config = dict(
    encoder_arch='vgg',
    model='contrastive image-text model',
    dataset='dead-leaves pictures: piles of overlapping shapes',
    train_examples=36250,
    image_size=64,
    crop_scale_min=0.8,
    horizontal_flip=True,
    color_jitter=0.1,
    tokenizer='word',
    vocab_size=39,
    loss='softmax',
    embed_dim=256,
    encoder_norm='batchnorm',
    encoder_activation='relu',
    encoder_depths=[2, 4, 4],
    encoder_kernel_size=3,
    encoder_stem='deep',
    encoder_widths=[80, 160, 320],
    encoder_downsampling='stride',
    text_encoder_causal=True,
    text_encoder_width=256,
    text_encoder_layers=8,
    text_encoder_norm='layernorm',
    text_encoder_norm_position='pre',
    text_encoder_activation='gelu',
    text_encoder_mlp_ratio=3,
    text_encoder_head_dim=48,
    text_encoder_fused_qkv=False,
    text_encoder_bias='none',
    text_encoder_qk_norm=False,
    text_encoder_parallel_block=False,
    text_encoder_inner_norm=False,
    text_encoder_drop_path=0.15,
    text_encoder_positions='learned',
    init='torch_default',
    residual_init='none',
    optimizer='muon',
    muon_scale='match_rms_adamw',
    learning_rate=0.0053,
    momentum=0.98,
    nesterov=True,
    orthogonalizer='polar_express',
    adamw_lr_other_params=0.0017,
    max_grad_norm=3.0,
    max_steps=9400,
    batch_size=256,
    epochs=66.4,
    lr_schedule='cosine_restarts',
    final_lr_fraction=0.01,
    warmup_steps=1880,
    weight_decay=0.02,
    adamw_weight_decay_other_params=0,
)
Rows from block 6 of the image encoder of a small contrastive image-text model, named by matrix and row number. Each number is 128 + 32 x the weight over its row's rms, rounded and kept within 0 to 255. All counts start at 0. Numbers have three digits each. After the name is the row's rms in percent of the matrix's.
Before each channel's rows are labels from the 100 images, of 14848, where the channel reaches its highest value: "responds to" is what is common among them. Only what is clearly more common there than usual is listed. The data: dead-leaves pictures: piles of overlapping shapes. In brackets: how many of the 100.
# conv: 3x3 conv, stride 2 (encoder.blocks.6.conv.weight, 320x160x3x3, each kernel summed), inputs 0-159

responds to: semicircle (46)
conv.205 095:082100172090137134126178109108106120185113145142079098104153171151142090097150121093100172176136163121101135147136106205121105121149124104112108095168112155146177130112060072109146139086125124118150131136142103129122139151147107175131093122148144117061172158109172152115112089172156127168136124150089090125121161150120127147138164235104090148144105150134119141137071158163090103115059125208053161157097126116160154109102182095137153141123120157113097133104115176217103109069049136

responds to: large pieces (97)
conv.304 105:085124164143120156102180094174204158074181127107144155157122136126145115111143120229117150129111079163174142110146184117203123094098140118143119111077128118147148120188132113072117156084136147142081077104119120167063094209152127165113129098119177108098132131127158167112120148155119124103111173125147081100097093103176069075131112088112083151150141123139083152103123138156152136157159097106098161148140163108126100148076174083151100103121117166101167122104109158133025127129126083

responds to: semicircle (27)
conv.317 107:086112095101145119137135122122207119103123109127173108120104127132129143106091102144144074127118086142125127150108146089118060133145161123121145161205142155120158146101147150129085119111130103133113131093058105159176146140074099142135103152135141134098113119110134094197181151206128094113156103073139255136145130179109178147188158119155186097113113127107107159126167113169155084097096146159118112117140142135118098150160100105098115179188190108105080178118171055131168122114166123

responds to: vivid (75)
conv.116 101:137118109169162147156103097124093161088181059090149197125135109137132136082157104089141169120103159132152160000166143093123140154131124098123117113110173160125111122132120119137137085131087131000081130107188134087118111128117129100119131106129075118139100164139102118105175156151116142115140112160150127108141115107158166108096185181109131155094154092181144131124136167078131149118082104146185151135118162102170140112173097162095154130121136126111143136137107126150104128147152126

responds to: large pieces (97); circle (62)
conv.41 123:117100146103156168096166116129196071107159099110182119104158145117140095155158151129112109133107127092131141121165107098037100113150073129172111104136092116164115124156110078090145021082133142146113146075149059148095207154176122134069141118075164147091128117174135133113137137156181117162156094118092072108124087127135185166105119119130089200109193134100137115085159113065116134150109124172096105115141155115128137141131109143120138111092139159159149196097098080117063133095125132

responds to: large pieces (63); ellipse (31); gear (28)
conv.284 104:202138108182153100108084122118176163122134127107130138159146120136064149091109143190114163143100103130122046163164166148106183153120181153149125158140142094179084128163077133111115156154178184136093153159153148155148095122160122169131119144165104094039127115147091168127152093145119119106172119163167112141145124118134154044101114105138141088094167114104098103155077151137162172091111151111128111122096108160109154130131143135069194167123199132189098122162138165118061094112058124

responds to: large pieces (85); circle (55)
conv.63 135:152152123095149184150199105193075145109094144124097103115134128125142163144122109133042114143131154112180095122107156124095133168065122091113106156073114133084141203098128128091114120145125101131147110089137132107147112155126115177109142097099154130092143088111093125136160112122077096125163123102126113131142107128152112157129107178148137246127225140112157103149150070203077117133122117129117106100111079161158157089147202174115174089188151154132166149110117173184127183138140136

responds to: large pieces (78); triangle (30)
conv.70 100:161156124126122127109157100117148055173159134075133149100089122159102102113117116124113169175101063164073125150100155061140119120143135132126158101138100154059126095165106185102049114075144111074119079097100074111206136132163079123117168113105164148094122130084120132161153168086183143107078114116088135091104125150130162164115082153106173125122142150090144108129128093143141078127069120105075082092089127105159153183135125178135137126133081150105097152114066078082162063112127093

responds to: semicircle (43)
conv.39 108:067122079073129091149165121082127123122116159105097148144170178121138127064114096122122127145187108130126150126083121193069131083114144086089110126101133151095142111119037093086169102065118106112143186115144110113096192140139109141110125170128143103118180163093187155142146059162120058126098127155101135174065130116176101140141146171154083157095115172140140095132112131143110114147130137177093166185116061110136132121135173148138133147146080086101151121076134166174150101094056108

responds to: large pieces (89); pentagon (25)
conv.118 095:114087180077153136158133128071101135103160167124129168116107149124081083046119109152124073122142098159122108074114185092120112202157107129130131076201150106128118138105087179137084148104067090145121095186158169089187170134114117137185158090119104121115135167158153135084097086124137102163145112071115109070133130099090143082112136112149130172143090131096123098119107163129103106117045123155147147056098117084151105116154132154101151102163137166106142124208120148132070107140090089

responds to: large pieces (91); ellipse (43)
conv.258 106:160081123128113153138128110120145167191126156165144168064119136079132137088109156071088163081202110147121136128141116105138098139145111140133127131128120148133127130143134186087154136084101158157178135126181104057208209044145092157061125230108062107107128090142157126145120172126126126082146124120129093113166127099070157140076100144134161134084154180135183136111126129141102072175095140142140180096076107146152091120137127144155116152140108081156105131129097165150175114117120105

responds to: vivid (63)
conv.259 090:171086081128148124109110095118110198095181045091086160086130076150131115084141167150105104159099176132081081085142118150102081140103083136108110122148159127142099126142075106096148131133106121179122158110152094089164116154109097111160115164121093124126168129101095123111180104142106098171175180170161074148104116112155126125140166143127145127078110170062159097078094187112094143149070188125077103089094160103179130096198132097117139100152104131104083163167133076101077116106092128